config = dict(
    tokenizer='word',
    fusion='cross_attention',
    decoder_layers=6,
    decoder_cross_attention_every=1,
    residual_init='none',
    muon_scale='match_rms_adamw',
    learning_rate=0.0034,
    adamw_weight_decay_other_params=0.01,
)
Rows from block 4 of the image encoder of a small image captioner, named by matrix and row number. Rows with one number belong to one neuron. Each number is 128 + 24 x the weight over its row's rms, rounded and kept within 0 to 255. All counts start at 0. Numbers have three digits each. After the name is the row's rms in percent of the matrix's.
After each neuron's rows are labels from the 100 images, of 14848, where the neuron reaches its largest size: "colour at peak" is the nearest of a few named colours to the mean colour under the peak. Only what is clearly more common there than usual is listed. The data: made-up road signs on poles.
# u: gMLP up (value half) (encoder.blocks.4.mixer.u.weight, 384x256), inputs 172-255
# v: gMLP up (gate half) (encoder.blocks.4.mixer.v.weight, 384x256), inputs 172-255
# out: gMLP down (encoder.blocks.4.mixer.out.weight, 256x384, transposed), outputs 172-255

u.279 100:110099134117107184125136120138128122138142142081131119110123120121120127090137159162168118132118162131134124170104093137111144126134099100146144130139126138143163158149147155122133104119169120118093058152178115083094192137161098123118161146102137132124
v.279 101:150152145155146153114139100199125114147105147166132144147098114123128125136127124169116113169125186135155170118116162108153127119151126150115131154134154132122114127113137092104144138125181130135135107133126129124115146121119163101179144125123088122142
out.279 099:171148138114175135132090119137163130124160147156147120180123136125096128119138117136131172144130134137124104108088160162137109134158107129113141146140127171121139103118135098115147172137121143097119134160115134115131167134167128105155063092140139083135
colour at peak: blue

u.341 102:158142182128104101129152109150091138109077161104148102134158116119092129083183106122117146147138115160149104120135121129132144142138151106147140110138173141111089088067094184132141078177144106078150125165104151108135186131127178107128142134152112136159
v.341 106:134164122130157138120163082122144113122162136186127148154138125108092170102137137109156127071127115122158125151125133118068141154148128113141143136166099125095134158120109136111123105163113131136121144154098155164111134108142133123088195084127155157177
out.341 107:134151124143121133159123106130147117148082160118189111109114133149161136132139141141157155139114154117122089126065174100159120100122159162163153125124140122125149081108156151088107123167110124143158115124113101106103132103144151153118106166118194105147
colour at peak: blue

u.142 100:078147132112135136090137119182103149126119135209119126105158132169141115138160133133186121136109148168119130142063120127104148147153134163115127145136104096141145151130096156135167113136126131102103103127120141070123139127090157123157134102092072106106
v.142 106:132136105106121118125065143151164128160112156101111117111176111140133138128131139113135138155126140120091116154131114128145160109152097109144106131144145164144109161160152051138125086157142117122132110113112142145152130179130155125100128112114101127097
out.142 101:121111069127123133157119149142103123144151133119118144138137152117116112120173109105136125135128089117118177129131110140160110136105133117105126108101150135133098053125133162134139101122090094169125144147083107143117132124154135119104131137079090117116
colour at peak: grey

u.123 097:158111150086113106116131105144139145153091119126158115130166123183097142124118120178119118127176096141126126108139133119126166103132132091118096147129156108102170131110128121135156140144111099138164180086118126121149181147102137100137131106157086121101
v.123 096:149106134109112159141100092087137086132160135128179102104103115124149093082154135123162166138097159112108114129116138121145179113155138139097077102132159099143123129139153176149157110141158126131131154139108066123127132144145094118161147150148098132153
out.123 092:065111144128163188090152114179155143087100105191132077102152089101121121155154106097109097129082160104160112155170166102133133119137111127108133113124099124091166159120115134129090134151101117131138161081173131152099133128149128126107097057121152092173
colour at peak: pink; white

u.35 113:147161100128173128148131068132124159165099101120086115099158146138146105140132124178140134104125124170161147098128059106134125140154127176117145113143114143134129144076086123128112147144127152111150143151120124136095150126092125125110133089116142146133
v.35 106:160125090141120149134120090131111114128093113121123134126102203143167141136120091103144145106106141177167129160132131066127101145126100165131139098139126133112109189128123128121134125095164151128115100158154129160125146128127140132094088126095124171126
out.35 109:174136160128139113147143109118150154078124118149107115110094140102113159125155117095140128178133096137123101084121074108159133104140147161122181158136124131159121132105149116143136081130188113117093073106123107125092150156159154100099074109124110100168
colour at peak: pink

u.370 110:120149144123095114140160088073148129157131082143124127112180117117138147129103100142131116158086129115113096132090104132127136132169121133123118150136068094155132135109139196137084171111131131146130100099155127123154178127145138149133093133149114096055
v.370 113:138170111127137111100081115154104110107172101166112117133096125175132109135131145162139103117113163144111112135151146087121116110126158101140142129200163115137129116093122132128141166132138103068063142111112095124101118153130101109134168142088120099117
out.370 108:146101129168106101120156103123088103147127166111086122164150102150127125146124154138082120111134094118102115105150090160122127175071163137120141115155122115149139143137120149107132155109120133137169102119123152131138159153134074173119127116160116144146
colour at peak: grey

u.174 099:128112143147162097132139113156129114125154174108137125134116147089141164140102104128082122129143059084160076137146119112141129161118140119123130136138127117106120155127157100126101141114184141123191123088123113127124137184169106102149151122076129128128
v.174 096:118147102120165136157135080109154102114138128140117153128119133115102102120119108153111175138137117126127157129099135137131114069134135086116152099136136094153110126144167107163143124177100113136102117113132094122162136120152123088098142178115172135121
out.174 088:152129113135187143173121107121119104145114131121078116109161129123122162143172184128104125149118116145106136124080122107175126125109097137142167123135159151150122123159071152158145115085108120134158135155094118187138100108096135114128079189138131123119
colour at peak: brown

u.46 100:119150149125135125133137150114125103111106120123115176128099151121111113099172134146129121114143119132073096151102083131114130175088135136170157092125147145091137123112133130118120170109135116146084128100124136193114110106096105087134134115120171102159
v.46 098:133128086099153118111118105125140106122131094137073155119137170148124097125123133150134124098118112152125128167130150115116106132130113140114118102131117123105130134094131126148109129113119111154145137114087121126128145152139149132040178196114101128150
out.46 095:125107125140092125109093170136112117119137109154104152136127125162113143128119156122109108127134136138092104147100148127084169150175103158132094148154118148109107137122133119119122104069138113104132109156125078123124167125072159121080172147127116099127
colour at peak: pink

u.171 104:145128123133162161165128122171138132142138115155102128077134140170133148116145179153163117119114100105135114098076134135132106107119125114102131091129166122077123111091095120101140136148161120146117174158135123164122190135101122154153088122148103129135
v.171 117:141113137124162076096157150165135122134126093156139103115127088094135123140128117100096159167117107116099108126115145159150138104131155142149166091124154161095091138116129129189100102177109075090123130144134115149120135131112098156139125106137152108122
out.171 107:115121090117114162125154146113130153130110137124133145159123140152128143118160143089148103114134155101124125108114105159112112110049119136111131124126092165119111140117140112109088105114054133116137148155141122140091097150101121174133117186124159118124
colour at peak: pink

u.149 104:112134116139088154157112119164114138132119114106170131128118118132103128110148154078114133146170140126120117118117144117171119129135148109086122131077134123112122149128151130132112147159118164105122154150098105123129181124137075147085172111124083089117
v.149 109:117103112144125121125121101140094165138117105105129105120128137116158094075101118130149155167099139142059086183094162127140105119085115116098118124115099132127176158137112167098085161148128140141132130152077116165155130104145156145093149147146123129121
out.149 110:110146085137171140121110179138113136156100109134097091093118117113160130127148088122136091110102134154142131093124126168117078165108142099076101120085116167141175147117164148104156118130115141123184114156109112110130116181150130118133123103133096138140
colour at peak: grey

u.281 106:109164103080100117099147135106146123148143107089129155132150127118127129078089105164118112114136118080146133123125184145118167149168086135155131136104137104174141108132168157122182093144137112135139097176107130103158153104122153150144119086136127090122
v.281 103:075119149150114113132098085130139105097147142101130090140149120109156085160114130104129106108118126121120128117087142168169182163130141165114104116105118118119122178129135097111123122143139129103107164109143149187150128195140121126140146151119125085125
out.281 101:110110120134136177110127108124158144147143130167128096112128118084163086142149102110127130151142133141093192114138186135123123136130145135167146171131092133100152142094107168150119142105121073139122094134124141104117093153140127115115156153081170132153
colour at peak: grey

u.67 100:167135106158148135127143102121143091117092119119121139079108152108114115125091136159159153141124095091148132161125104147096120130184132163115100127152087095099114110114104149127118132137160082151149103118122143140113095128134128159129090147144153137138
v.67 102:103119139115133097117156130105137131093133117127108146118176152126127127123114146110130157165125119067080130107106073117141111136126165143113111113172134155172121118102142173132133145091144157122119132164062162116094155125142142126139124151114122183121
out.67 096:143138111155141111118132065153104103121136106095178161082136120106120145118121136097145137113103098177095114145076124136146088208092157127140135126136167138113094113111115155148140101156146175110124134141155113150116126146108150105140113116123108126124
colour at peak: brown

u.207 095:135097110152109125105108101111182134132110106156118154145111100131123128145148172113156129157137132156115157131095131109092161107108137165094138126119144110112137151126129114130145107149138100143116068109152107132061147160122125154097155102131126131080
v.207 095:075114128116144082101161134144117158096116102157092118115099103151128121143140110083140109146150155128131146099093119124119095112121109146095132138120132160101132106126106149116116134161129146111104124120129132159115136096131146124132090112158131136127
out.207 099:137143112162133128118112146116126094104131144149096114145176147157129128109098116157149145094157156084128130141161120135108140157122050107144106090168113164119126098134107082093118129122153131129142135117120142140147136107144119134110116138119136156129
colour at peak: grey

u.303 100:151126166112142165133117121138114143130157130121115144112135172135111135110110155127096127109146085113147118143090096160099113149105100120132103135151096116147125135128127139118094123141135135115122088110133145148123150103132149145154111127139104109095
v.303 103:128169166143095159106154154157140139116137159171179184129091103114127129142133105107131099131124157130147110146106116126127154112119135121091123109122105113125157073094146174084117139131101109134123167123100157134128127140119141143156118124176085152138
out.303 098:113077116125084104134144100080149134148147102118140154083133121099082158140130131123161131111134139136119113142155154142129160157107133143132157098104106138089158101137088143131141137087129101162126099136149129137113109120105130129102130142124124171119
colour at peak: brown

u.296 091:158128131126092134133077120125131162132096108122104136118117112092172132079158111116128135142133173159121119125145123121147130106119169146137081136116138124112148122087150132152125175107180131102162091119110087144099138151117107105145121143098125159117
v.296 094:130143138178134118160119133145149136126160156127131118118166119137146118109064157146072109133168148123127125068158177094106139118119107119130078137096138116145124140175142133042129117134119147129097122114148125175117132090103119105141159110125110122146
out.296 085:118138185125129135108171132084124105108128121137127130178109141112137126126154132185149108150154118100135144120082113138087122142137119123154101130122090106127123168148145133148142182168165086159110134092115125159125113113127138163105106127132128109160
colour at peak: brown

u.230 100:120108119125143102125165038114108147090169152101120117145138144140132114126136087095133134146162102117124118104126126123190171145192105155141128166101138124148106126095132125147091111098150127121134094120152107142167165113132129124104138118121163116108
v.230 086:156132153120112140136123134144106175134124089111130124098068111146137120159137062110153136130125081131102086154138135133117106119134117167163106142119198156086130102181150134095120170148198127114114124141095086099142150101163125127134106143169101176081
out.230 097:153121165096128165123121095160147138179053143134154111153096118164144184147109141133115150126091144120133142138136123110088156094123133092124151122154145111103127113152109100122085169147125101152106121150093176127123126094156140160114129113102129144096
colour at peak: blue

u.47 087:138131142117162154139122114154121119118130181126153095140184148100111170160170120127137138117178118146081142137143167106118110114136141145134153131160063139147145149101135135105154123152117124081128117134138148143159085137108146097091170097123110174163
v.47 083:160121145098131160121121121120100161159109130133117072103132119115143146176122110083151137136131174113121137094130159173109104145120145130114154110107121118139131082149085167165129180117113113144143111119167123132111117152088140168112119151137149150147
out.47 081:099155112133060147121117112149165102117127099129111148133115119147141139114186155106104066128131161123125124138124136124129136170132120101136116111157173115118129109121084127144157143154136091157158094105164095119139086131116141139140159105157145164160
colour at peak: brown

u.87 103:128116122131114129128183095151135159118155108148164123182177091116098109151133153194113095123134108119141146125108145179145134149177102128151104106116136121134166116115168127099156088134069109076133139122118182134112103134110132130138115140125140120133
v.87 108:130056080150151141098130099113124126124185106134125150115149120121146131083134126135113115142086148150106162133114147111142109163163133104114110159146157166126142123146125079117122118166080133072129154078136149112147110139114077121110118145152122119136
out.87 093:087128157124139121096153170120120131125145106124092127116136172120092108160119148145136157127104151152146104117146110099149141094103167061115110154120127149108093087108086137160118132175132027132110141140123153122144116108136145138130138098111140115141
colour at peak: grey

u.350 086:094102081115115108147145063125140129126135121107141170102121127143112116139121099119164128145086108069137097097129105121148131120102119130153135131123141132130118158115171145116128143140128137112121110123125108150126142091123140141120160077135148135132
v.350 060:116139126124161132097140125134144137136094153160135132136142121148080129146141138143118109145113165146137126103108145114096097142088088112161137122104115125077159091162124163117090126156136153090116089137133109142131089132119146133164132096127137122157
out.350 082:168148126106129098105112156125062118170120130112102125128072127101143129140096139108155119150135122168141163117167099156083114141115145136157164176141150130156144137153118102136173117076132100138138128113101136143074109141193122141135061101140089130144
colour at peak: pink

u.320 115:118124114140132111097123126110165099147123162084143125095156126092101179148123148156139147172163151158119123121126159116092143141103138083098141108149151167102116107145159126122148167116114134138142146112138098146095098138137121105128159133125156083129
v.320 111:121136172121137135131088145131134114147174153114121121156139103117098102133099199123145152131162180144167086120132131148088126127114097148130142112101112141111098103159165140114151159152190123141143108138122136151102113135160130106103159091178117140083
out.320 113:099147145123175136136120122125127131108113103074134110158092116111126149115116155113166119103164157133142129114142138168130135109119137100140151096092134128091129145132118196130160182131131168120142134111105143121120102148114127126149102162130102119109
colour at peak: brown

u.236 084:119085098135158141134110123133134103145139116111157127145112155140131101174149179157127143195106101141107123087111133117162088078098133109134092137147104095139113117110088161155111134099115096155139119151135141148121119087146122141132083166120078086149
v.236 071:143123160148129114177130087168107103132126120073140144165126133162102154132146101103091137132112153128157130171152107118131106145131114123084161134162125103078145099173143140165139120127125122143146128112151119088125118097088114166122118124153138136114
out.236 074:145154144085097126146145186090133133087118161137163106155133137160125147116070139090110122099124107149150110137122132130125094158143096126095103129143146138138127119164177120149121118170104203110108129151136123143132124140119143145167141128115097146122
colour at peak: pink